config.toml
width = 256
layers = 8
tie_embeddings = true
precondition_frequency = 16
adamw_weight_decay_other_params = 0
Rows from block 3 of a small autoregressive pixel model, named by matrix and row number. Rows with one number belong to one neuron. Each number is 500 + 25 x the weight over its row's rms, rounded and kept within 0 to 999. All counts start at 0. Numbers have three digits each.
After each neuron's rows are labels from the 100 images, of 14976, where the neuron reaches its highest value: "top examples" is what is common among them. Only what is clearly more common there than usual is listed. The data: analogue clock faces.
# fc1: MLP up (model.blocks.3.mlp.fc1.weight, 768x256), inputs 0-85
# fc2: MLP down (model.blocks.3.mlp.fc2.weight, 256x768, transposed), outputs 0-85

fc1.600:506485497469475497475535523500488535510503491463487504499488505503469503480510471481508495471529502474500499531456468508524477490477508478495502466519501483473489482507491540414520502497518507461507437523486480493514479500509533470476500520478484491532548521
fc2.600:530504498529538504537516490533528465472533519498533467509493538495519489538514510478521519498454463523451503489550497497491510534519485523524487504548555472539454497515499453498511532521509525505496532493509499507491475502506495498491491504510508488494487545
top examples: minute hand past 9; minutes: 45 to 49

fc1.434:492502540458504475487518485450469522479483522505473518510489505489489511439481502499490546478509560487470480490513496483517527481506433498490468523498468521531463527485471499488467504489520451484492469489454556496506519510507497459442550484478484496482469545
fc2.434:469498486534490536517501523538468516534492490482516506503525461540514505499498500514525473457443487506545454517519505517525506506465533503499510482523507478451524502516466506490512461511512478501500486515489472510471518477489484526540461500492504521518555460
top examples: minute hand past 10; minutes: 50 to 54

fc1.606:525509539513518469493481505521495519492509492508504503516508505518509497490476498567486570511509520510545514548510554507501503477491488498481477501500570482536456471522534524489508506491467506488476521509527503489485509441428463525488511523488494489521505503
fc2.606:474453502489456532499491471511471499506529502521496456498509485495492499502520540462512509496519501490536491535525480535487521545499500477542484511509498508505472501511471478477519493479501497499447496482468542491508527504552497520507529479542470515495488481
top examples: hour 12

fc1.111:518496504528486518505499502519500462518481504506499554525502530474519556491473498494520516544528515515523469527491543489527492528508491493494484547474472505488495517506504513513471499503506499520550450505527487499559541508514484504487504466493431475483470534
fc2.111:500532511477494497511504491474519514522500498500508447463470444522498433538511481498484495460462469502516480509517451503473524452510513534505493477542516507506500497512504552496498535526462475498432545496461537479484459524502491527477492530476532503509528502
top examples: minute hand past 12; minutes: 0 to 4

fc1.353:428474500446514471511544462497483500528525505531487445523492437479500480464468495483503514512501488531566501494496507453490483516513507516490493539477529495451499482487486491481424457482494487491483497523518501511481514494486511483485483522553529486491463495
fc2.353:524494501534449514450530538478489496503545504493532529512495487508527506506521518481517515489533549502525529505455490523494478530498504482486521496540517474553488505513525435520513528522521485512537499537445442492519498530522484534538518497485487518517515472
top examples: minute hand past 7; minutes: 35 to 39; hour 2

fc1.676:473478542425492459493472485474476531479493499535511545513490499545495463473453511534441487502500532508494495506476485489465509455489500513454505516502556528461490485496526485534507468492502534505507456503498490501540529455509470450468478530492464474492497530
fc2.676:528506506530504505486506501487512454514504555507490483494498497460498546462533508508518562454472503511537515503488460492519495484499540492506483453460466506531507517520470506464495508509517492520474540456488496518518502546508535494494492461494526507549530506
top examples: four ticks

fc1.175:496508490532561528474475500498494498500523486488470508499493533509484472495504508514493509491541474524542498451487507516513524456534469496457513506508513504478467475473497461505484465499489515520528476494448488479563508469490510491489485505530486494489538506
fc2.175:501508505471498514552501473480473538494465515524480526497505541490534513471493488505463520477486472477436480485514516473551492542514515467504500531530502504541553496498452537515513508468517444498537505488523485543485485499500490490514526473469522503484486527
top examples: square case; ticks

fc1.276:513521529500557493508454478498487507481477500487471452522508499513494494490511497472519480530481498458494485487478499528456506507486493480491537469464519477514497495425491512514460500494529493503467456503499498486505501468418506458491495487472500501497476522
fc2.276:546453508543523533574474432500464529514483505515453488488504480531496485509513465522483548521512517526475484511514505481456518495502489534544517475502486521508540527498442534485502497521477499489506479507479487498543487516524512526510539506527486470519478488
top examples: dark face

fc1.81:503493471482492472505497490464518534519553510496507502519509517492516499480477524480457485505525443502532461509506479475446481488475481484490494512494504466502502534527484500490482525535462526498501488475508520501468460528522485486528481497503521479497477482
fc2.81:505480493503474514500468503495548487509470461453529482512489514494443499493507490496484492481541487513522533525489486506499473470515488535500487446458483479496475508522510473515559486473482519510527497532514487502557549491494524508492502500529503508522529506
top examples: hour 1; minute hand past 10; minutes: 50 to 54

fc1.720:489490503450476514514516507496493501508476513490523443518507492490518507496455496493469503503507507452552465495496494519475498522485508466473557503479551447487476526468486448469471454477455524483502543505540494506483460493483465501480503446507505481475521544
fc2.720:520495524490524495482518488494498492484507520475509539483492529572478486483530496502514455476526513525464498496490491484549508479514493465501495528528476528478505450542465537492529528514513492452522472513496530490515492523516490532533534511496519513500521490
top examples: hour 2

fc1.721:469501504514538505521532447464476520509478521547544508517543487462539508492437482512483545500496524497502520487500503494532501511508489503486502513486460477521484514520553550468496492489517515483523512501493499481519518510527504497525488459462472464501510498
fc2.721:512467490518477471454464484534511451466451476514489474497450509510501489532575531470520510502480535446486503483491508523491512520506518476543515516471507533501455466459494487527460484515434483523481498509473509516515495528536467509527509518515474491461500522
top examples: hour 1

fc1.626:514508500498494498517457500509476488484516493469483479510461517451510485525481479444536479485542510487488475532512469517520517563496487480509484528487491514466505493523512460465487504474490489485498516446450500471498495478448509458481464494517514487501536476
fc2.626:559521496459532522496490501540466514472526492463489508513456460494537497530482500509516494503498526509478530465496540467504506486478480540495542480502507525498586502490535494495457478490488494459493478471478496488522523557524495478526499523503500496506513521
top examples: minute hand past 9; minutes: 45 to 49

fc1.622:505459470531487516500438485494521496511469488494481502510432483499555497492531527485505451494508495514494472497479431511511481516521512504496500488461490525507495489529526537485471550498490532496519529509483474476500512541476535537455491513485507454513522540
fc2.622:521489477488499488502526476516460492479463526495486534522479441509541432494503472469470521480469515462530520537507522538493514478488473493467481522484535483519462477521490481477526475537508468482483478520496473485526495498498528461488500462479524507480518466
top examples: minute hand past 8; minutes: 40 to 44

fc1.105:533522484524498490480463514523506486494524506502484487515490509489533466465499507500542492519505509480498457430493522476515535448505469541485543455463506497492502527488520512509492476486493476510514430476506488500543477512516471479502487441473502468486470493
fc2.105:464463485466518444524533513487465502517504487478499514471523491505440513519501500510421487534492513525526532549484487521512459530483501433512464497550475507465505521495517498456509502475500510506495524529513526496498490514474510497486498529524512479517532475
top examples: minute hand past 9; minutes: 45 to 49

fc1.436:466443477482479509508511475547530539518521500542505525490475505477412505481536479501507489471530530491456496483489476451524492478512502516507505439508514472475511477517521466516509508520501484476477439462466538481504538521488481485485465478519525523500556478
fc2.436:511512495477479528502508509458507462440507550477489496492529527526537538490505523493501514490496446489550506545506493527548504514549481503502491537532523493532466484512478493467463477524480487531527527495509515461482463461466506492530541550516432479497468545
top examples: second hand

fc1.236:525487455481532483530523484494506492480509536480539515522522526494471507492499534569485515500536480525504475518471481512486464508488522510485508516470504550500517519492490496480420498471501503480472480545431516500549503499519466509523503515507500483468486523
fc2.236:502492543493492502500506491480496463454498489515503503530528500483499524466523535533501490497550515477479519449493496493539494500521488508494493509482530510501473494488492517478537511488464490491543551482525562496480462473500474492508539501458464517515529518
top examples: second hand

fc1.190:486508524521502479468509503497472498486503508512515516509471506466537461537518513461530499512486519505544488521527504540497532489537522490457498515507521504532479505496450495454505498496477506474496515510508507497466485510501529545515449486511484481489484520
fc2.190:527485519476501500524448505498503504452497506494496515483547489492495500477481461490525508470552465539411517477479470460477506493504454514532501458471550513493516507477554507479498460485506455512509542486462484497500502464494535520511578515459476468470475510
top examples: minute hand past 2; minutes: 10 to 14

fc1.80:517486494486494477480497517476476535476471493484497471490518485510480483441469506507461512515485507441494463536494533486454533518520495501470485530539512484519507488487473478490520481489492514476472460494490464525485466476481512454505532466471522481487469473
fc2.80:474531480484507537498471530511537475504486555508532509510465506468495507495502498473508499502494511530535501519487442476526439515498510523529540473447551463498471527466506515487479446458499506473496523494508548500477544522508496520531499520522511535467539502
top examples: minute hand past 12; minutes: 0 to 4

fc1.99:536488496504539523498502484516501521476508503538508486531557488498489489490472491517471496506484502487516493521482472489478478512467522476538482496486512519494509535442460503511478525540470520490496499446490489459529532476510486472467519470520508474486537487
fc2.99:513500486479481445520494476463485491513495508489452493474472509520495541494524542494439500508506504542467518484483485523500514503491539515476472507532453506528507505495538452506493472473524503509485491479497500539458487473451539492561507516501488514547520515
top examples: minute hand past 2; minutes: 10 to 14

fc1.533:481500505527492514475477543486553490493482522503470505497539540532467487498520472505482495506497526506470541463518521490477491482525489468514505524453496551488532461477465487466480508493506479468485520479504546510506503474460497512496496505486504484523500494
fc2.533:499481468470536493512519490537487523496518473482514471490462476493494457477477496455468499519456483442506502487472504512531518492487484500516508468501504481488461522467512515473469473527481491528483425476471489517489465551539481522486496483474533516477539479
top examples: minute hand past 8; minutes: 40 to 44; hour 8

fc1.167:517501496507512465473543532481484494475503418513510502465489510470497477508487508487456456481472485496453484464492494472544529457489514464504512511505502476482475535501528494502494533510492493479500548547513450467491498495479504513498513442518477517460498531
fc2.167:532457497549524522485481483518546501522532529466472482468497491503508536528527474512567563461525472536510480532534461496516494489440493518512499492468523549506505542489537560537499477493481528525514452508491530506557513468517474512491495533504512496512502475
top examples: four ticks

fc1.543:501530467521505478503479550543486484531486539503508528499460499468509495475522471468525518482473472495443510478537506505502501476464528504474545454511488460469514504549510447500504479502463495447542477483507517481509495518489480468536470502525522455471547491
fc2.543:443465483517485485525526457545484449480470482500522508520485491495517469532473526502503498518479489497512504478485503548518486523505486534513480517493513459501508519456514513531526489482501508519450522461504496513503518490481513480441467474490505472510484520
top examples: minute hand past 8; minutes: 40 to 44

fc1.327:539544482547477499473517541524484497508521485547563531472517509448522529468513453486508498516506523485526538498492548508531493489484492517488524516496497511495464509509534528502504516494527467471460507529459503494552513484469529492517476543519470542538524501
fc2.327:483452513475579528523473490518466502493498529466505498551505492525472495516468528522504532488500473483543461547544500508472540524502501475546472519516494494493514451518473490459487492496527480543496505535537505548481469504538496540466508461517466487452461506
top examples: minute hand past 10; minutes: 50 to 54; minute hand past 1; minutes: 5 to 9

fc1.123:527502504503507480465503470497462483499486486485440475503473526462520478499500482519511556508515478502510511517489515485503509509544462488494472519508481505499503493474479518515482473500452474478487471534484491485506493496541483509452501466480482503469505447
fc2.123:511484496497508505492531533507538463518476527483497513472494481504457502505491492449498491487509549513511486508509563515525448521476514503528539477510511496509509509534530506512545530481508512501539500506480475492500477509509528491503521479553506462514467530
top examples: numerals

fc1.530:485476528501498517486485491478461503508483478507441510491487466472553473507500466525454518534533544488530545469507487485494519488468519502501485487495526466500486430529531527480484526483535539530510536473524485546537510486523503537472503446475528505516480459
fc2.530:504519461492493494462495476543539491497457515530514527504477469557490448522553502504521508534538503485496484561498509482550511515519519490474453556494515516529514540471485477543484478488491563513463481485519449470543532493468459506507514536489503520498480537
top examples: second hand

fc1.117:460519494538480526495498508494492463492479466477496482463477502475504512485508485478537465512519519511482557507509521460461510517473514500501486471516430504484496515469497468515532497477502473532513512473468518444474476508489449497487471498495492462484489483
fc2.117:526542470480487499518494506518513449534503516500494483481488460467506494519457480488521502471488457507545496538503509511482465482513506528505478493500497452487480468523504527502486498493490548503526526539492517472498480484527508498468512496483507514536540506
top examples: minute hand past 8; hour 12; minutes: 40 to 44; minute hand past 2

fc1.97:490501494513542468516458485495477528485456474536493482464427433482467488480498493465522505509493538510485498529525498507450475486502524494492505501523521514474458460494486463519536480485472465529510523481493481527480494476464527521521495508477494564493496475
fc2.97:465520542520490499505488475504497522535505546469474508480534504489470527491517524488461494472492492497495510480526486492485486487494464497489474532504500468529494502444504524530446523480464511477509496498512508488510468509535521485478506458513461485494528512
top examples: hour 5

fc1.470:507517545488544492452500498474469511489552438513519476465522494468522441506509507526517530491511486524548516541469519496539514506506504487505501504532501484507525525526474484564484521485496499502492474475499514479506494507469493500495462527489505533475503494
fc2.470:492478476509439505520554463504502494505474530488506493482494460507468496518490462511478505474475544458483503487476465527492512559476509527497493493536492488450496447504500482465529506493483534533474470529473495543510494520548501518522477449498487487489510491
top examples: hour 12

fc1.455:498501486498481458488479494501513490528535542490515490496527526497479486473514491485508479523488494525495460472421525481506482500507506482434463481516489530487495474494525526494495501497460506516529507485481486469458514522525538499449484443518471488522497481
fc2.455:488500479483496493496543492487480481514502486527513489548463501505490487496511514529520508507486503532499459498485529499486495486510487535503540524448506547500468482502517511532477470494488471510472544490511516521553491479520496506554553536511475489525531514
top examples: hour 1

fc1.735:473502451478497444485487529501501495508493510525486517494573546495507503510478526522501508498487510523438515523487462487469540520519505535496486480439495468505449494512525572466518499538470531500490532497505494534504477547499510510512491483501538492507502519
fc2.735:522483514471488526508504476526478509478505490450499522484468424490482496496538490453514518534529494487458491493499514519519460525501477493497510504509490515530578507507466433544525513508511527481524472483520519528537454522492515494436506524511488531462492500
top examples: square case

fc1.329:484512484507498500508492502546514479489516519453524493517525494507484499489500474490469474508492500431464553492485526462472505426480513523486507465468520485489486509529461489476536503490474474501470509428509511494472492520510464503530457513543491500492477489
fc2.329:544536463515521440503498458461501499476503478486460539513473516471507516511496498473533505499516490485544466494491520515523491510482516514496463467491449545465492499506495505474475496509524527465532494510517471503514463523467479508511513466495504514495441503
top examples: square case

fc1.687:523481507493452532484469464484522497490448513443474462472460517481513429481451479472459460532502427526443476527502499489496460533528499464490523486523503494479523507505488503510537491487493512475493505445508526506473524512467520491496470452488504497463520524
fc2.687:489515495475511460481488502475517476524476507488481501509538482504449521473539525513491490488557508529484511564501509530513513460492508513517437516521502501475441493530460545509492501553489538548505463536525503504511507512496497488530500523520475509513528488
top examples: hour 2

fc1.333:482538471505488511507534514501514492453516465501498546471523507496503544504480493509481481513536513516515495531451497475525497488488516440528444536490543504490492485462496503444486535493521568477474479474482495464524478467508474454471507483466496482487500484
fc2.333:503508510471486502451520508526494471460500475535506478524483502521482509521502542467515526490484518518489553552490528497533490494564499523497539472524498460524518490489490519480535458519431514473496481500531509527481496538447501481528531520516465509532477517
top examples: minute hand past 9; minutes: 45 to 49

fc1.460:472510454467458485488469478478512485450487513495516553515464455494500459480527467539469484450479475497500501496540501476480494521509517501492488523488485473514477465492457493506478481497511508478470512487503547469468498488515460482434498531471517487514498525
fc2.460:517523497522528519503529525484533460523481495519515483491511482514560508478491520502489465507481522530532474483466506508495486522525526488506483448535507493476447508554530493466495517473514492445521485511528473532521550509493492531528486505529522514465481510
top examples: square case; numerals

fc1.748:530486462516491504528510455546463503533510507491523518484537448510497513482453480530512497525469508529497541532485521473504498504424503465443463487509472491497474512507516485501485441490481537507492520523510463500489474483504493462523463515499498524541532508
fc2.748:452490527476478538501513493521532526460495516480502461409514521497449547530492495509531517521461534519459462472509473508548500477512515495523556510482548490498505498466513533518511485502543482511522498476512502510520460497509518514498469465529533526507465473
top examples: hour 2

fc1.609:481447483500519519515470491478522497475471509481487544468548444465500548518494508492509552483479538483518509491505478472456520446514475479471520523530481452485511486487484488454464503492501498480459456487468533518533506487499500496513510510496466452508522498
fc2.609:513485540500471511504513490505488475487481470519485450542496528503498541524483528531487447521503506483481511506523519441511494486487511543510476459497477542428484496462483483555495506512539553515513499542508529494508508504479519525506503512462505488514503505
top examples: dots

fc1.180:514474497479488514481511479509495523480489522547505520475492506488527515488516479504484458447474481500496508505491501484417478504443522487504461507518496532494481471474521462473504445463501503493491493504485520501472484503484509539467488459482500477459496496
fc2.180:514534522496499515465533523524489540469512472512484493490494517461515456512512513522519518465539542477512506516504509537520464460492472486511502507517519520467524515524524484469513480493501498464490533496530468493473457531498471510509522508516482523532495477
top examples: hour 5

fc1.445:481483517499541504541485519501451522497512547517491477516513506554482476508506503526531504475511528549513520482463509440498508495458508491525487496444508461467530484484516483493524472493524542492481495483505504452508482528529490509504511525548509532504528507
fc2.445:474540483507513477512486452551522471506464495488578488502506500508495522464463489519463497486500502494471505490477490547478507511490508506500527485525517507441481474536508533503521505516494474488510515535556521472499510507497501528515456474453478515482513516
top examples: numerals

fc1.184:513479490543482481489499500494492498490501494493509530472498460473456502447525524518487476511502494478460490492509499491479470511490480485500471498533517493545493511515488521520482482497453492505520515488535520498498460494495493472508480511485527493500512497
fc2.184:489487539473521475479513500489506477525487456513492467484518484499525479535479528544497497511536492475523485492571495532518524461470496468500472528519492514480539477456458522472468509490484484521483484491467479496493444491477474486537464489508472499458516493
top examples: minute hand past 12; minutes: 0 to 4; minute hand past 11; minutes: 55 to 59

fc1.181:529541498460468509523489517479544469486527518461508477498524468478571477479478485484471491468510482524504490479512486461505522505498494499475509539485462472516511487546494486498508497464515498501496542485539546439511490488490493470487485462539490445499520510
fc2.181:478487486495488472478485514423508494509518504461502473438522514537515531472446496528505559464480503488479454539473482501517453505486532474517483484489485502490488528496510543502495485513512554514513494516506517521530471453534529521493450524460540486487527526
top examples: minute hand past 2; minutes: 10 to 14; hour 11; hour 12

fc1.644:474522471481452506481512533520486531520489505515517508536472522469486525542485488464513486471479540507534494476507482486517517463525495460474521475499506527445508482513474516462503505500490521523480543517441503536531484476522464515531527524496476454514523488
fc2.644:524504549485506501480535513518500511505468497488478491481486531486470491492524555551516501474491479482493486497482518484488492545490513507533596506470501477521474464510514449542473511503536512514488548543468532521506500501556542516512460478466514491485490511
top examples: second hand

fc1.90:520541496526482530522488491486512526487459474528474508465478472535451531483531510482515471503496530528480495498574482508497463496497537482495468493480506512492493486451507458506483500466508489513472482504515493503503475458518488512477508497468502485529494467
fc2.90:513474502469495464507538500535514477497517484471518538509525500478535473537489503487448550510493489518505507516482498473497553490507434467517498497508464490544555498490480501517493452542502508483513478555469534512467487537497479529519489482521539524461481505
top examples: hour 5

fc1.399:496513507490513499506506470507446485527513541462533496524454541466470480483507522492482466487484535552506475466462529490477502470516467523488511505471507495519503476504502546535516503509502509470458522498519481464498494487501516491495498509540470519493499502
fc2.399:449528515429503487509524473488511538470500525511530514504516518516524518454502477553465524477463519484528475501530477464497500493494506506541521454479522531474467495486527479521477500482483528522507517468500484499498480499483517512481514540486535491538481543
top examples: square case

fc1.153:516514475502511463468523494513526471466479516517515527437477457461524514479494461476537500500510488489472526450477466489454504490529488488453542481454545477494527551471526508538495495518507444504518463496473529505467514512511476482514499494489469496471486464
fc2.153:467476548522510494510508502477494526512490494450494543482480460448507478494521501510454504530487489504534472513476499475539509501472512476535452518467493453460467501532477524500465582511501481497503482524484539503492466489464520476495483503499490551468504513
top examples: hour 5

fc1.137:520430508495499477511540483539500527499489491523481478495481490512438511505508533460462483474490537497477498518519518499529520483515539470521472508504495532500474510533457504451481469481466473523462462527507495486444500471493488481512491498502467471524455491
fc2.137:456495500476530489512483486517512490481504501468514521465553517485485465504464514516443555516496510467513520487517501518536503503497512469532477527509462486524480488513511464486486490525501529496475494489557543483479497462499505497477496487486508536484490555
top examples: hour 1

fc1.381:495478512523531485485460501512519553505514480516548497547503506495505488515513486549462519508562497501510467533500513507487536445478512532455517519504555480547456506477502513478504527507463483492516511504512483464494505488482526499500505510508533481493519515
fc2.381:511542464485482486506490492523456442482447546552485508555518501492503506468493560471534500491473493501491520483462516498495485539500500448515506492507479531492534453550520500527448490520491533434479507514500531568516508512491485504466471498538494522506545518
top examples: second hand

fc1.387:499459498435535499478501485512497516473541499482483503514514507517464474464479543505510504499515492531486512548501485503521467530490451473441508455528473486522463477474438476485476488491465502491464557474478511518494549505509503528544487506530514519517437512
fc2.387:473430494476483522506516531520494535501483541516491544534490500557502494565506478491476488483502500466503498521472509480505516440479528439545471499518514469525507504514478503509511466516504488545473514520525536461473475487479514502481518473523467502537468509
top examples: hour 12; hour 11

fc1.318:493497473534496529496487487464499523521506546518448476459472556518518533462491532546519519531505519530523517523513487504483489530490524506460487533481530518455448503513534513501523492502469511520500497464463488528530528517501498483444526494506527491574525493
fc2.318:485500473515479480470482502526488485510459516543486515530501515492482505540488486511483502491545501527500500467463468535492547525482509481522499469468493530489503488469413530510485514459565502522543539531515497495522485518488505501488508488480430495509511488
top examples: hour 2

fc1.655:531496480521471511485465486496491462508527518493530513504497523469496407452524488507464486533474480534503543467451478512518492483479479527503538505476502481465496497522522498468540480513504474535500462505520511506498476506525450485506468470493472477486534493
fc2.655:504532483483464502484516510535529496494474493487492528525551502495485525501509432518524501512524517497526496520510529500450502515516483498505534517496489462557498448461504485507472549480502506478477496501492508529475517505512505502512532474512453496510461538
top examples: square case

fc1.660:504507503489503479510522521491550514484488481477438487469475496499510525507488526502499522512515535468465499472530448467549503520506472490496469482529469484500459530469513480471474483467501526544492558510516486516529473483536495461451512406518482526522495530
fc2.660:524477529482495495470482473539490503506513465490524500452519515502478506496489522500513488483471487498502506523478500522450514492476524487458534499493493476500502523473496485465500532516513460446518537486490495501538477484467540461514479574499526500501543458
top examples: minute hand past 10; minutes: 50 to 54

fc1.535:503468494489483480510471436485491518460552488525474537522516506474446468510494533531503472500502479513542514433512532487508542532532500495492478501466510491507486502465475514481499515491493533489468505513503535500514502520503537490511512518497481504485536550
fc2.535:502496520511464542508462519533506469507507525491499514465455495491554471502503494498485512464501536477508485496476485556482503482470449518522479475483514471427471518538479496546494484511477496479514570500524474466513472488516497479492516463496490509532512503
top examples: minute hand past 2; minutes: 10 to 14

fc1.496:512462522494480455499525523515491526513495506475476491479491575477481495451477500476524490467495498517524510435486480521481472474486453528515496463491507511531464441500496510475503482488517498529514525462495571503530525474496494478516489479485501490478479464
fc2.496:507519474516483522499463490507518507471467489503530521507545512535521496468551507504512492541473516482478492569564529495513487464494508512474505548483537483509522555520473509529492511479449502526523475538513467478470524506513493488512534512505507479516498498
top examples: second hand

fc1.158:513498462483484509498535526447516463478511496490442471453497447454507432521496471485497461503527478511498487497456519485501560452526500545498505521473482513452509524509534509500527515489459502476499501494507497484503504517481435547468474496521485473509513528
fc2.158:469510520505456568484506478496513499515537480503502513538490446492529501506464527511484512487463478487434521518512525500519481455503511493513518503473535490497520495511510502530495514449496484532507441500519472455498492473486515497491506498471544548491453504
top examples: minute hand past 8; minutes: 40 to 44; hour 2

fc1.410:435494465492493501451518549415505529513499490499505493480500522507525494482468516481530520490483475479517488501522504496518476495523523469565528470522451523475495437482488516519434534453545500501537486528476449504466532472515541525482462506490495541491505501
fc2.410:524508509530508510492457503550534481511468497461479457539520477542522500495514470505533472525487527507483530508511524535494526488491516493471512498488445505501499492499530518520502475456475504476467473475494488498552466483470451455532507494515484440490495548
top examples: minute hand past 5; hour 6; hour 7; minutes: 25 to 29

fc1.271:480488458513491500495528498522505488479505484500511474502504508552476530531508490520480493459516497467513490499525519509500524531563548472530496505525495467501482550539443488471495456498496493485490481510509508467491505509489541523474545499494473534457462491
fc2.271:490501485483505477540498495497483516496467527495529464531485495465487495518442467496490504515481500498491454505513471493496550481469453470481524551453465501507487470459522510498522511533505497455489486518476498474501525465494476545488505470488501446514491487
top examples: dark face

fc1.642:492509487526512530472473517499532475528495490498474448489550544470547496479515504498491505550538454458503476480523545497473510516515501484424502513496538522492493509486514529500509511499456504509495523505531500531520461515488486504498481459506504485507514539
fc2.642:462487490443508498485523484556471487486515518540536468492471523542500456488479503466479482511496518479510505525525527472552509524489504530490508504496542495472460480489430443529498503529511468529516481489469466518506519518496510498504519507452506444496506465
top examples: minute hand past 8; minutes: 40 to 44

fc1.618:514531483509474497526494542506485509518440488523509486496484460468486498490532533497460536541494549494542505497485506464518478546538548522523476537504518479502472483521485491471519519497482463530504507503498526490501472513506465504491491504471513497503496477
fc2.618:476477526536557556514542486477519499501543531464465520460503508485448508495463479510512536511482478517527528540498491499503542451519465517506514531513467467480503487470478507532528471516527485472514485460483504513523472509508520521523508484516491482495486461
top examples: hour 1

fc1.198:498511492458488524473539519472482483500521479503512468506491543512513492464503475550520510483526501459546511530496520485563525484452495500484504548480493479495471459473474471452505508457539546483489537438516473509471475504477494491507511495481490496461524518
fc2.198:548474536523561481504526468530574503527481494521515503545498510492488534525495490473522470515506520542515518453503516511482498455503522530496504514486485501465554457518460493499559509546448469499497480511516521490509458512530489514496481468498480470517493492
top examples: minute hand past 9; minutes: 45 to 49

fc1.157:530501477501477480457523513484454478500534488520531560499477526480461512559502522464495529506543546475495544485445514489445517462527507488466541522443508483494485480489468510493484455528516501486487529531510479519587497508446518474542465507542474519519522498
fc2.157:496491483527471521541510517504506495507562512528493479510486494528506496466456539549519498511461480486508470453477487494510510492500485534483537477512534524529495520482484517515536497519497519513494526498491534528498448472545498485447483484441522511453480501
top examples: second hand

fc1.347:519467488494489502421476467527483497535519527485518506516497502452448471525517460544518501469467517487456511515493497464453485480482496510451513467487519453483497482525488481487516499450502530440438469540482483471507504544529496482494524512484495484497497501
fc2.347:489517481513509444536542454451537522496499488500464499536499559498561518486518513526500527504529462514470500519523490505513502507530494468496492493521470513515447510506501496526516499531463492511552447488526524538491463463493495497540511503468468471476498533
top examples: minute hand past 10; minutes: 50 to 54

fc1.246:538491481537498494508474554471497515466473506521530495483505500515494506489510476475481482527492525478481464501493513519462471491479485514548492463476483501511487525500509466497487461495494454500492465472475486502467494497530488570543491481485472467507462488
fc2.246:501510486512485455486519467531509519517473509509540475469481444526543516536459443522498501514535492497521521532457456470483473520460518499508478503495477490489467512497526538511512481489474495495517529512472463514512486508524471494504509480463505498443492486
top examples: minute hand past 7; minutes: 35 to 39

fc1.112:489514455522498502497518524488487506547496511522547515462433475445515486478486490509495491501534485450484519496477472518502422517501509514513480500496520489453488481464505500519461454486490494515484526487455460534480524507500487480510463508514488530489497469
fc2.112:530498534499513522488515518519517468421476491519459553524546528515493517475510512484515529503468484515506484485522510479491547480506499478509513476510506479512533490511482492471517523542489470512490476496509514511509513554448524525494520483465522462496510511
top examples: minute hand past 5; minutes: 25 to 29; minute hand past 7; minutes: 35 to 39